A small image classifier, trained from scratch.
Model: 1.48M parameters, 32-pixel images, norm layernorm, activation relu, widths [160, 320, 640].
Training: cautious_adamw at rate 0.0033, 12600 steps, batches of 192, held-out accuracy 100%.
Data: 195000 training examples, 12.4 epochs.
Rows from block 8 of a small image classifier, named by matrix and row number. Rows with one number belong to one channel. Each number is 500 + 40 x the weight over its row's rms, rounded and kept within 0 to 999. All counts start at 0. Numbers have three digits each. After the name is the row's rms in percent of the matrix's.
After each channel's rows are labels from the 100 images, of 14976, where the channel reaches its highest value: "responds to" is what is common among them; "lies over" is the class under the peak. Only what is clearly more common there than usual is listed. The data: drawn human figures in many poses.
# p10: first pointwise conv (model.blocks.8.p1.0.weight, 160x160x1x1), inputs 80-159
# p20: second pointwise conv (model.blocks.8.p2.0.weight, 160x160x1x1, transposed), outputs 80-159

p10.2 105:562501471528466548447444509540575545517586495513509507517512507491512525511468463494503451549491498503539501529510533477552502485519522491551533509530532510485538425525529583511565441520499537486546456530517508584460547489439554546574443528
p20.2 120:452449477569505477527464517548592474539483511503450495494529489481477494446516494499515429551498568601451518503554511519516522566480509521431440495608457596400536485496441495521504484448516465493455556568522541475423501468477543500500474430
responds to: handstand; orange trousers
lies over: leg

p10.81 110:531494457494433469530513521552515487529566538586507477527471501586477501516533485578552547426518461550481490505559503567532518471514553592583557543505529505530509505546500508460435526546611502491538493480499474462500504559514430481483567492
p20.81 123:439507423539476512556563526534518500500457488491424528537474424440424463429501553441482539520470530458467561464536413524547547442507460471535468486488490518508545532532469514494569448529529531423505451498552474563510529578482524534545491581
responds to: red top; handstand
lies over: torso

p10.10 104:578511553535550510534529451517501488426530526483468540502546483505571557557506549484547527523514522553522550574500584542563548546535474526527499454501554537540505491537495504473530597531521526532490539551560534535484536541538501490500536468
p20.10 110:508529510493481485529487489510506567529479609610472508561489547470478523486527493507466489463497547482509463472475485450514508463520498510481568473452477491513445491501523412505444492535456467505523536503593474492512460475406441556500504480
responds to: purple top; purple trousers
lies over: torso

p10.34 083:540545538525556549474554593539484513537515532555492528555510547543546538473495527460554484550513524516570527557536539559629536504517567507484507565485464537556478568559470531544482529561541501452489511508538488484498497468483520458546508534
p20.34 097:508508455518521484554454558550439519512484469529480509478508507508468468556493599527560552511501519513547465539563527565485530539496528476496438553548529519476587517486488563523505480426562502545440510496547528512512553520522593501543539514
responds to: orange trousers
lies over: leg

p10.138 097:518569551524585542517534578496568542555532570491472574537483547487502478494546531511584438503572539499545508521537581491577492544528512471493496552512523541471503548475448500519574560511485516481506505478509498513533483516481531526490545552
p20.138 095:491450473492494411505538536483507450423518489574505495466550559562499498543485496518508479543522428444494474527549495542494474478505549499448505514549538493473546515540500502529557492491484528475446525526518478469522569533477543548509513457
responds to: lying; orange top; white top
lies over: torso

p10.149 091:513517497537579559507544480534579528516537542501487568550512555527534549450511542521487533526498589518541534503546492514500532581488524519508495514467467539417564552549499533517546535536524570597516550568534514523551575535531516546548544521
p20.149 099:527521625390526552516491492456467499490476490473492463500567534435579445442524474508499495528502450493470489505485538483456496513440495478518479527475488466473491512440474475503551465483523476571501467464473512498474535437418462508482487470
responds to: grey top; grey trousers
lies over: torso; leg

p10.12 103:471563561492576562530477447534529529495516556504446558555568536536529507477514554474488505548488567534569477460501593534458528546538486539512535506527503521532524505518446517538581528504525469580518480551519514497569522556497528557451515544
p20.12 103:495468481477506540498498492520486510505477527502486450519518529478528512447508448505475494501486460523453488497530526496521537468485483492477497494466492477501499523506499524451479535519497455475549498480493513551496434458462450454521470512
responds to: grey top; handstand; lying
lies over: torso

p10.61 073:433469503512613575539447510541496515503495533566470522497489512484501525548414427546503564445491517497576504542480537513530535527499504506483490459480537535525550572485572480509502542472478453515416490463543478569497499488526470619553439529
p20.61 079:546455524551541444492445477502556470548434527548459544520467485471495506449505483472471448474461572515447474461512553534427445554524503535514471481531446513437508448495515497506502554550535445484503463503563531525457491556512488527525460508
responds to: purple top; purple trousers
lies over: torso; leg

p10.127 109:557545495538512538446519504518538487477593499529516525489552577515504484528495496480520524595477482495475520523492608513512531464520508512545496555481503494479503424575513573473539580505493501502506427452463461464515494487499456498507455453
p20.127 122:521463498465489559385528446399478422509595513462562490531469490519552447485487480497482482464539494412544501491444520453532462427532533534520548502428558453549416474514510478481484541510501514509516518477441425465446444526533451551494499496
responds to: red top; sitting
lies over: arm; torso

p10.28 104:573506557568511556539528517531534522459549484487583510553560582503545533510508532460518541520496434467533537475508512494470538555526479534506513481489511559456600522465642511535488473530524516493489519549536532531577533489517524552505509548
p20.28 113:477581496516501510479552504479482492414471504462509478454467544509452527499424557528504508483477498499473547478456433504462537554548472495504496486498498534496527524498484510470539546483533504519470509458540525515473549518493473533475453514
responds to: black trousers; arms out
lies over: leg

p10.77 125:484525472559519422552553521518535491519538517538532474499504535565543562465522525524453569492498534538456542545568517587489504480456548517580549568513543506500459556552523536503476502548517561526548555479545521534454530585521445559553518492
p20.77 088:484503492501498522483554530541428502519450568508466453500468503486509549512474487515441474563459522418480515515512510541525542466568498545473502542497519497498573537431571468480523513486560495456495548469500450573482587493456528529460458504
responds to: lying
lies over: head

p10.153 094:531564513491559594541504514569540560562489481518542509590546556487477523489495569545465446532534442487567502487526516482518530517536581530536463487462500538465505547514552494511528528503477513469513524568568480560594546484474544572500528561
p20.153 092:510519486515531383466487532486480466524418532494438533585528473482448516630540517540494474553464569475526512480548491571485491481501451511508455465508506556448537474526550529434505463521530492513510448557501471492402569532509542497480492465
responds to: lying; red trousers; splits
lies over: foot

p10.75 093:507475528513505526493485562489521512500535427504459536487513509532542521507522518444491502552613554452548508595469569517632523483570574454498458491493553474477434461509450469509502592531503574514550481496567491509533528482469542566525462468
p20.75 112:541478499499489518535517534510464492480488418529500489527483498529542507568479511529558529483481475511422521473505515527485546500448453545461448519568534509478540592500531515440477467408516444539475515496451546567496538517555506408533503547
responds to: blue top
lies over: torso; arm

p10.74 089:482475489596526492571587522525489532548455567552519480582536499498509553560543494512545520526502513524545559509568509514535506481479535543498474494597555543543464570482516498552519520546480586521539554483545534523538496574507494527579507543
p20.74 090:569506523495533495456476521496493472497430463462462478538517486442463501505491554567504475486448477516485466504452601451443488546502403424464423481514447495400522521459499468427466500523536460550438487479508532502473458499492467511481467452
responds to: red trousers; red top; bowing
lies over: leg

p10.11 096:556506513515478506515512546515493471563528541516579505492478487518515578564516522442557540549548514563542554553529522499492545507569508501415482458502481538506532535468518545547509545544547508554498557507504510562494482490562529465584545541
p20.11 105:519515516552538497453481493475521530521534519553555442533510511502541541478529503536525448449565535526494449495466560458458527542457567528514567506481459503466437510482506474553478492545476526504472472485476448482504461560466479475541493507
responds to: teal trousers; lying
lies over: leg

p10.96 129:510520495540503462554564542532575471505530553531517470505518546567529551481530535522469568529537532543447559556574506572500517483472563552552569555499503514477472529547537526517485528554532572481538537511548548541462562583554464542548502486
p20.96 085:611498579501461416465517489478599539436493489518445545542562572569574539527529458536506508488520519504465485435400521567515477550549489495541515434565508492484520478522544529442442511529472447492524498472449517470460467484534519508542450502
responds to: brown top; black top; arms out
lies over: head

p10.3 090:594463477487519562542526516500529558506556596544527593516593617513498509527522492467533498529444474479530475461514520524452609577473503526505467498544528510513468519509568526530499433497573430491501482511488457491474531545528520509490527486
p20.3 105:472525466598461474568531524521514481471470431431528473429508522536496579435419531508449522506496476492501513461511454533446498573552462432522512476507485527525565536480516560495573529514531537453444500536546597532531576487492553509384499562
responds to: red top
lies over: torso; head

p10.136 086:474506551536585474535531626484538494585559508529559539582551492467511541574548528494549514519494577548512501542473539531504531518533527474510512581502528457496484603465497527488544519522451492492523529517482541494463524535556538514513554507
p20.136 089:535427548461525506447496509460518510522507516501545550589521522578530552526495502508528525500441494495501531502487552474491506497508510524520496464420520473504441533535504510519509554490508506552507544477488536545501459436521431499529476454
responds to: pink top; lying
lies over: torso

p10.134 101:578486546484515567580552550492544589506571568478511515534524507502540467541535566559520418465530484514532530541564485523534561546487497547540482493542515559564480536474519478539521504546542503525501499568572525456542459557476468535513537511
p20.134 093:428518541570480473452554520478511478485453507478404485514473444535418526572501497536409542517468544539507520484513488512534493505530458510514496483490515468534518538566454513438577418606495572470520494474549500518441480514519451536544438498
responds to: red top; red trousers; handstand
lies over: torso

p10.103 099:538479461547493474564576564532582551532531574528524501490509529535461547494541531505495556496538534547481569551601456567489563477487564549540557529518543493489485556515552514500487489570564562504541534468555528530499542601513475532535485483
p20.103 080:555470540488537463516501497568496492549438469453493485437407509499539518485528544512502456492431544511495567475482604504512517547489520515565444498532472431445557474441548490424549495519512433531470496500479541526417517503484454490572428522
responds to: teal trousers
lies over: torso

p10.83 104:504495453488493512478521561529529531551472510480479485493531437529543495536517498529531493550494523516575487479479434518557497464524530511456550522583475483521516472523520564549509501526488515481544576555525556605516519460544588474517553596
p20.83 109:496556515517469482447601497481478489492509514495484492439460464480476490457462502523444618477532449482481509489508487518491489505566461487614502480476528452562513456575513511443544458584458640484557476501466476462533520478549484539517472536
responds to: handstand; red trousers
lies over: leg

p10.1 094:538519492463470535550534557470534453532574528551495580502466533434550546492462500560553399515518526487554503514493579492549580479526547490529455536513559501472505517611501510526427519483516491518514547464499486544501487510541498552537533485
p20.1 096:518457531581509458478516481440615467532486479455478464520495558512479500463502466545533446497512551531541529511514501542531521514445501498477459496506509558443450495483531528494472481444444413560461587502482510525432464568498435459473479482
responds to: yellow top; lying; yellow trousers
lies over: torso

p10.78 098:499482531500493498459488592498503503541553537546497529541491513489472522566479507525539516532512578492557572526517508454491495493515533541481456601513468567518610526458503510528503516483520538450479490534507553483504532521575512453553560521
p20.78 109:460508455470467533524488532532512546545562459510482543443566486559460546483538472463526488488563561529522545536500420512495563518459524510457518540548514526528458554589461492522428519458481509451539524534470472550505420473562560472432586555
responds to: pink trousers
lies over: leg

p10.21 093:508528544505576523498495590513519473510551494495486542543523557487432522445531519483556513516488500525489529513514529531629502481494540475520500636464505552474466510558491581444499541493482509494498492389477472516491526526518476487544520477
p20.21 112:459529452497527448535498462550495605426482502501466450464531539488451513498488448451505554565513496566522528537536422524460537517499499491481460532565428544476554502483442550485500511483470537475457565531513511518517511475499534502496493474
responds to: orange top; lying; yellow top
lies over: torso

p10.123 098:479474520506517555532520512548507531525478574469601573510546528536504488510483498491496507528564419536568513560490556479503497542563484515503540491520516457574480530463585484544568586505560509521493568486540521528589504508550543473522567515
p20.123 112:487520518460525528513503479487497482520561513541550453531442427509449465476523478447453533522514478529551531461510520535518542518463523525518526449485506476492503546437481523447520426486537471546547512542509491535473510497526478472491472531
responds to: teal trousers; green trousers
lies over: foot; leg

p10.118 078:529489512501535515509502552490555488519484554535504537521506544480591528515590534512485549534569559490480512579486517504530514517523547522515502611463576495436553496416560523514558521476507522480535489467526437488445548471506527526553489481
p20.118 097:523448497482518477525518447596491571489536454553497508516533584544474516459514462448572506534574458480529489477504459551457485501508502474483523497484520464535590426430497555478511458517493483429570535599540518438465460520546520459482492503
responds to: lying; white top; pink top
lies over: torso

p10.31 091:554515545505564576550492512540503584533452499483559533539545548526491535536469533513459456504521452458487523503515558516473534570495542497540519517494502546447492561557575449526522512498499516506443518514548470495566539527433545516544483496
p20.31 083:490512493519520394461477524467492513481384529484396424478520540517412543546457478508467457505444540486489520464504466561472541482505464508460465500494522489420518535589563559481489522530538515513482494510544584564519539493488504516444527514
responds to: black top; lying; brown top
lies over: torso; arm

p10.65 090:571583525513532519536556492503458497555544523525532542496501551549501526537470503472546525568542533518527505526507528554481568476525552497509537485535513523461533541493484532561578532587518497617516509492519514504517535549474520527504518541
p20.65 106:539476490537535492521487490562543532535521448520500535534604499528532520538609519490533514465546584529509550503496493531604514514547498524513507508533514522554501512526446564487502517567545509479509522517573494452520462538511527551554494511
responds to: teal top; teal trousers
lies over: leg

p10.139 110:547514521549493478538529576495564529485583528512515526475563517561530536492509510503511547533524522575497523536566484579470557460464582521550540542507519507551452513515563551522491540538525514500518524490549584545508550575498488570475487480
p20.139 100:527475534550475549519459590551561475560493437482428505477461482474456522492509539501460476529408444519442491496626487569494485527500447556562470534534552459472539596504584524523522471525506510506468513517471547516486508527530518485521464521
responds to: brown top
lies over: torso

p10.14 114:525486512527465469565569550542543515542516584530505463542515529562523553480567525534500539482553527536456538545580511565497542488434585526524568586494520502470465530530527500523457529547548580498498533481544538525478541590537446507529510498
p20.14 082:509572524514521443499496537555492481480405486579426521512524543496504470530444511556452504421429542479477512470461505521486531531521471464572443479540500521498495572536560441485433457509569456500443454494547504577505530504451575488535466554
responds to: black top; grey top
lies over: head

p10.147 092:472489515488545531498537523543511489507521494555390546508498520548505491491494492546501530549551646489547520571503523531608526509536523529535513567498590541510484484523394462518523535515510536525560542470540455529515556504493510526543565527
p20.147 116:540497501459517554516517508531520519520497467512499519492519525562470419517491544489556517544463488476515515508549492518498519487425469495509493501528507508472557529516463546483500478429486470558432486515495511546523505535514549463525509512
responds to: blue top
lies over: arm

p10.69 098:492575559541509548453549560487522495551519470464482550511525563456568519577446530445522465562561561552542522514509582437564478554564506486534515563520517486434503493437479534522555554510443564469486546528475530524519500498541577556511535514
p20.69 106:476520500498481471551517530523514559471467471551447457497497560524480532479475523507531503505515441477502444526474437505425443514507451439519521533476473523505505444511493521447513481513504530466476555507511495447507519526521554490505535545
responds to: pink top
lies over: torso; arm

p10.104 119:539481491550514486558535561526554495536542552530517474499535522546515545472549523524465541501510523542454552581573465566508549476467567528545557556502508508473457539544540514520473502553547580516549566530566557551459557594556468543577482483
p20.104 078:499483471539518550509469502509518453527475514553521435528511517499461512508521571486439492506480474512462512545577522537473590515494430491506408549414480574437515535495525441549494462521550414499471508560594496611517445500504482475473496432
responds to: arms out
lies over: hand

p10.112 090:566557538468549559526582469541495546541507590477472531503539582567486430581498499520594501572512503510474479457477545516421508503528520454516511609529530497470452532545547586574571498490522515482476541534469516514492541494505510496471457462
p20.112 120:537470504411479478455483424502463458486515533509506497544441462454532397513468508459425511495467474413456498448452512482542490452520520519521520485473497390498496487494538514488454456543472510481557461458471488451489464435507468496459466484
responds to: red top
lies over: head

p10.148 088:459594536523573559537500466540513490551520521452467552537529575539521548497465510480510486540533563478587522466561552476474563542566510533502492474423544550435537561537491518570581527475544489573511522525497539528537566551509543572544497542
p20.148 098:510491530485454510538484528480503451525460501501502493487448528451531496494475500534464462497461412519440475468520497501466492535514457462495479499517495471499509439551540547474522441441534514514517515534445519456481543453528543480474513491
responds to: grey top
lies over: torso

p10.91 083:576450465514525500593556577584513518519551589518535507551592527553478490476475489520531517447562502589557547539523458548513581445522565511478612538518474470525543518494527520485463452504554514469473518430566512542508556541498543571521543563
p20.91 080:478487545507523492527467523535440507524562448489534486497431549480501585433523497501484480517527398471475401465475570457382497584479533460489500480480503511489507473451523557538489558492504496571488525465505504447469499479483488405458502518
responds to: brown top; brown trousers
lies over: torso

p10.108 081:540529497447564518583432458465511522489530537568548529546427508546544562523452465543507464573466514519510471497442582500509500520480483491524446474468575491546523492476533487486553448544487451529488443469530510480511532476408527513539506492
p20.108 100:484418480518496445471462540505521510524464473486491485521468501471528518481525431496490543476481431511457477590479498549430459506512503513506509583433528526418505557517516479498512518522504459475412479491518495471570518525445473432502575520
responds to: orange trousers
lies over: foot

p10.146 104:466528423481490525442540552494519586483465502507467482546552491521488431532494502530537457549513533464511464513418471473529464458516545519496528475576477433506505515471498524542518524511504559522520530525505491572561503451507581517536519557
p20.146 119:505462510515493513541424441512515504512497511478549516457554526484580518526540502513532385507489585498475559566484519472571515493460531533430476547496481556426461525419534514546486549388517367521453526499507500547476488498408472467474528489
responds to: handstand; purple trousers
lies over: leg

p10.58 091:572481533538505571501529494541511537528521515476532523547546523520513488498504512443494472549490395477532489538477474533506539520542529531459537500519525536440555525485583510573507456498465541482483522538571494598603513489477562525513512545
p20.58 104:526494545377491487460521489485436553540500561562498530530496506504587392433506494487488528467534465459489533481423542428517475463586494513583497486484483408556504467493492420507512504550496563510531495487501480463494450517498496540489497427
responds to: black top
lies over: torso

p10.113 092:564526516466539520501515529530509554497532540549470529561489490568505508574564487521529484559486497463540467534459519548459471505536545535470533463520508482576497505539476518553566521509505557485574543541513479556505497503532555534586525555
p20.113 107:485398470501491441512426564552573482550481491512553510445469530513487483514584501511529403552483546485543478539493485536511493484442532548385514538461541522434495523478537560525507540478491395496398541523515531535486486546504530473482481520
responds to: red trousers; purple trousers; lying
lies over: leg

p10.95 106:535487514513494481562548556464530502492528554490509493527536507552500551468531499553502496526498526529471536509579515582482563456441549499536543555518544541473456548532552544544509505537548568500530552454532566543461525615505462558544498501
p20.95 094:553527496584501481571516561543546452506450386460463519451508518482545554521465532554510508495489518548453467430535489507533533527472440480511435458553492549453537572508551553482517534559560472486462556479609532558484544524446521491533456588
responds to: green top; teal top
lies over: head

p10.13 086:534551511497562546533540561521514536570524531532572544540492503511485531533501525507521523537533425516529501514592525513495524530545545527525529549543554522490501556525537473499555545541539521587525536511479504515564488548514535520546521535
p20.13 094:497549530473512472467510508473447429498525493460530550430470534534496487481506442532456478491519481448466469490466541508519490542527526509506519493464528464500524453471474494534512486570500503519524454459450494460474494478531470503422500462
responds to: lying; green top; green trousers
lies over: torso

p10.30 133:523535523453555565533455453471490534495480478510499586518485482471501470564441475518535439490486482457544462465443523452532487535538431479491411461502578515461561525469482484513535499433464440535464469511460434500525487436453547488486499555
p20.30 090:530500552478488396463481449492489456458408471472413524480528470464522516487461498539381517532418443451442461521487521498455502465551491510517465537464528435494510512500559498459494492503504464463488456418433514498509534478451487501455520481
responds to: teal top; lying; red trousers
lies over: torso

p10.101 088:559518513428456525558500468535441470485474570504528625523513565499522495486470468526502454509571472434547456510527530509535552513541435499462466534457483507477467492510514491542490537475520437489464534491557391526478501520509516418455558526
p20.101 106:499495478447492487559524474547526545519495525468534518460593474481525494549496515436521513544506462534526536485518500522513522420565525507506526460539461456520559534502508525531556517528550555461529443526534514525496546523506559573459471499
responds to: lying; yellow top
lies over: torso

p10.126 092:504492476598521494505579621551501514501512532575521500524551532568511507503563487535517543517582567499483482566513487560529486494507529495559527538541489482538528524519512570551497550534508550496578493475500517543492526475467512492510511520
p20.126 096:592503444597446449540455478486464470527505400433542489482436440502541577566484516548512471452544415443455452540537526477461469556486503462516519529470509541508444454521578559493484460529507521461487488449494511479530484502437489457524505543
responds to: pink trousers; pink top
lies over: torso

p10.57 082:422479474506487549479463584509505414540471467502488542560468596493499522560514486491540466494546591506541527523512541489501500527570568492473453552444580483453504530506473480488547519503507573527512519460441448533496554525490553494525526562
p20.57 108:513520537478437506591523534548530537506494499541474500545502569525493550494499509544550470498471486550469505506504479546456550559466488496493512482570500531489517503482516515504459511455438495553497574579457543461487517530539526507491535539
responds to: pink top; lying
lies over: torso

p10.135 106:541480542485554528552498508416530636531468503525586538509481572515547509472497511554502465504513525502559464453455486483499468520475527472564489503501551432516555565469560497503530483516522499486485517476486505465501543429503549559515535524
p20.135 118:519488455543482473499539511481513465541516508514534568527503455551523522403587506501477465490519492490505537527468503466494501490462568560534558542440537550433466499494452469587541458499488495466455457466540495538457485508485460492548484524
responds to: star jump
lies over: foot

p10.7 103:491523573572524543515539545534592500500557513483568540530549556497552530460530542496538541524583491544540546490566571465510498554564554497499548468508479538501556483525576558540512546526551522480494499542538484521570511477554514586469507534
p20.7 097:494488498563507465543491506517600507545471499511499519543459462428513489545565532531492462496468539560470514505514552521536511513442523538494534524525480537496537542475478523510484465527497499502511502486539511525468547498515465465477451478
responds to: black top; walking
lies over: torso; arm

p10.8 095:512559562484524587519537522536512552514532546478578549541564528494476485490494554540487461542490461469579516509490553466507550543558554551507492486393484524424516540524594479539527565468492518452485535545534483510562553488478522527514544529
p20.8 105:536509511445454522464504457492518509412520456489523435479501493472526465451456483466447548430489441493477462535483519437423458488483488467501491549460449443531449511467516453497495515461498494491507516434465500478576447434476454477545522516
responds to: black top; lying
lies over: torso; arm

p10.151 089:502483546520518538545494605536540553521538526544513499557510516503517515536532521443559536561525573574498551534505497529593549576566569537519488566520517472578547544488489465512485504532571503461489512464528500506534499491481518536515556536
p20.151 103:546525513479456440550467516600518492517474374510472489508569488554509497525487569518526474554504511475515500561571547522526518448410514482496459581502549483458573418511475508568492483462476469508439504498542516464512526486507519432460559506
responds to: white top; white trousers
lies over: torso

p10.111 093:533518544573524506515510564486549501579554514478581508542459502454538491571493543494594511561515425505542509530466546506475531507525492521505494505497459572481513480511546459520538507545501536574535441531439539512513457528465513488497483494
p20.111 105:503487495507521549477476490458475511491496473518488543503558536508472491490536428521506494473479504512490465485480515469516487483509455498469418520547511516492481472475488486465484568432484495516531537537456512500512477449516499547492512494
responds to: green top
lies over: torso; arm

p10.87 098:529551577552555528483509527535538519473522491404500529530562549455523490507487572508497559563555544571531523477478563514473463562547522523507608519560492496543563429510516486532554535535512482573492470498564532471541501482534577554463491483
p20.87 105:450495537492524489545519480590483455488469513457462503449542491481441499560450552479461523547452536487568501515550513505478447514505492522536480538527494526478605450476459525533577476536521549482467475531542508534477539521494560503456506519
responds to: grey top
lies over: torso

p10.94 100:560541560505516561565564552521549569499532508459553555546551519493544458497485562480511461547460479502526449480477579530511520548512530503526497503478521519502459498549556513557484561510495497503527456499543518497567452482445540559471500495
p20.94 090:583536518518517567485491473537490525477520457509492507545455462483589485467534495492533462510481475519488470462517566510485547522478472496497518477473512525543509514390507500506495520436455447495537473494515496514450494475534428427482468487
responds to: star jump; black top
lies over: foot

p10.150 098:626515516543498473539492480467514502540548549490552507523511468542497526569510476482546519536532417488494497575496510526472550478533565462507509526523564555474451530540561538527545500559473511545542487511531486540530465540525492506531475469
p20.150 118:461501503441492500445487455478471548507497614560525487538472593469583432444498520488496440473494528467474489490439495441522472474559493543491547504474465463471448432471529431503441547514502474555543531517492494468492496492467450563496516443
responds to: red top; red trousers
lies over: torso

p10.99 090:505508447546501522516542526564549511515511468595562513482494543519484539495484462461461604564575481558524542524500554494517457447543534568436504468510483489527531399591608564520486552510577481488468502529506506589534545478546486462541520537
p20.99 106:550462505462441492537527585516514563477502498538457575509442441489498519538540512532449558538453473505517548505540504591558502444530452505482515498488598439548544544512579568438494435448454426475553552493507517549473513465577460439525493550
responds to: black trousers; splits; lying
lies over: foot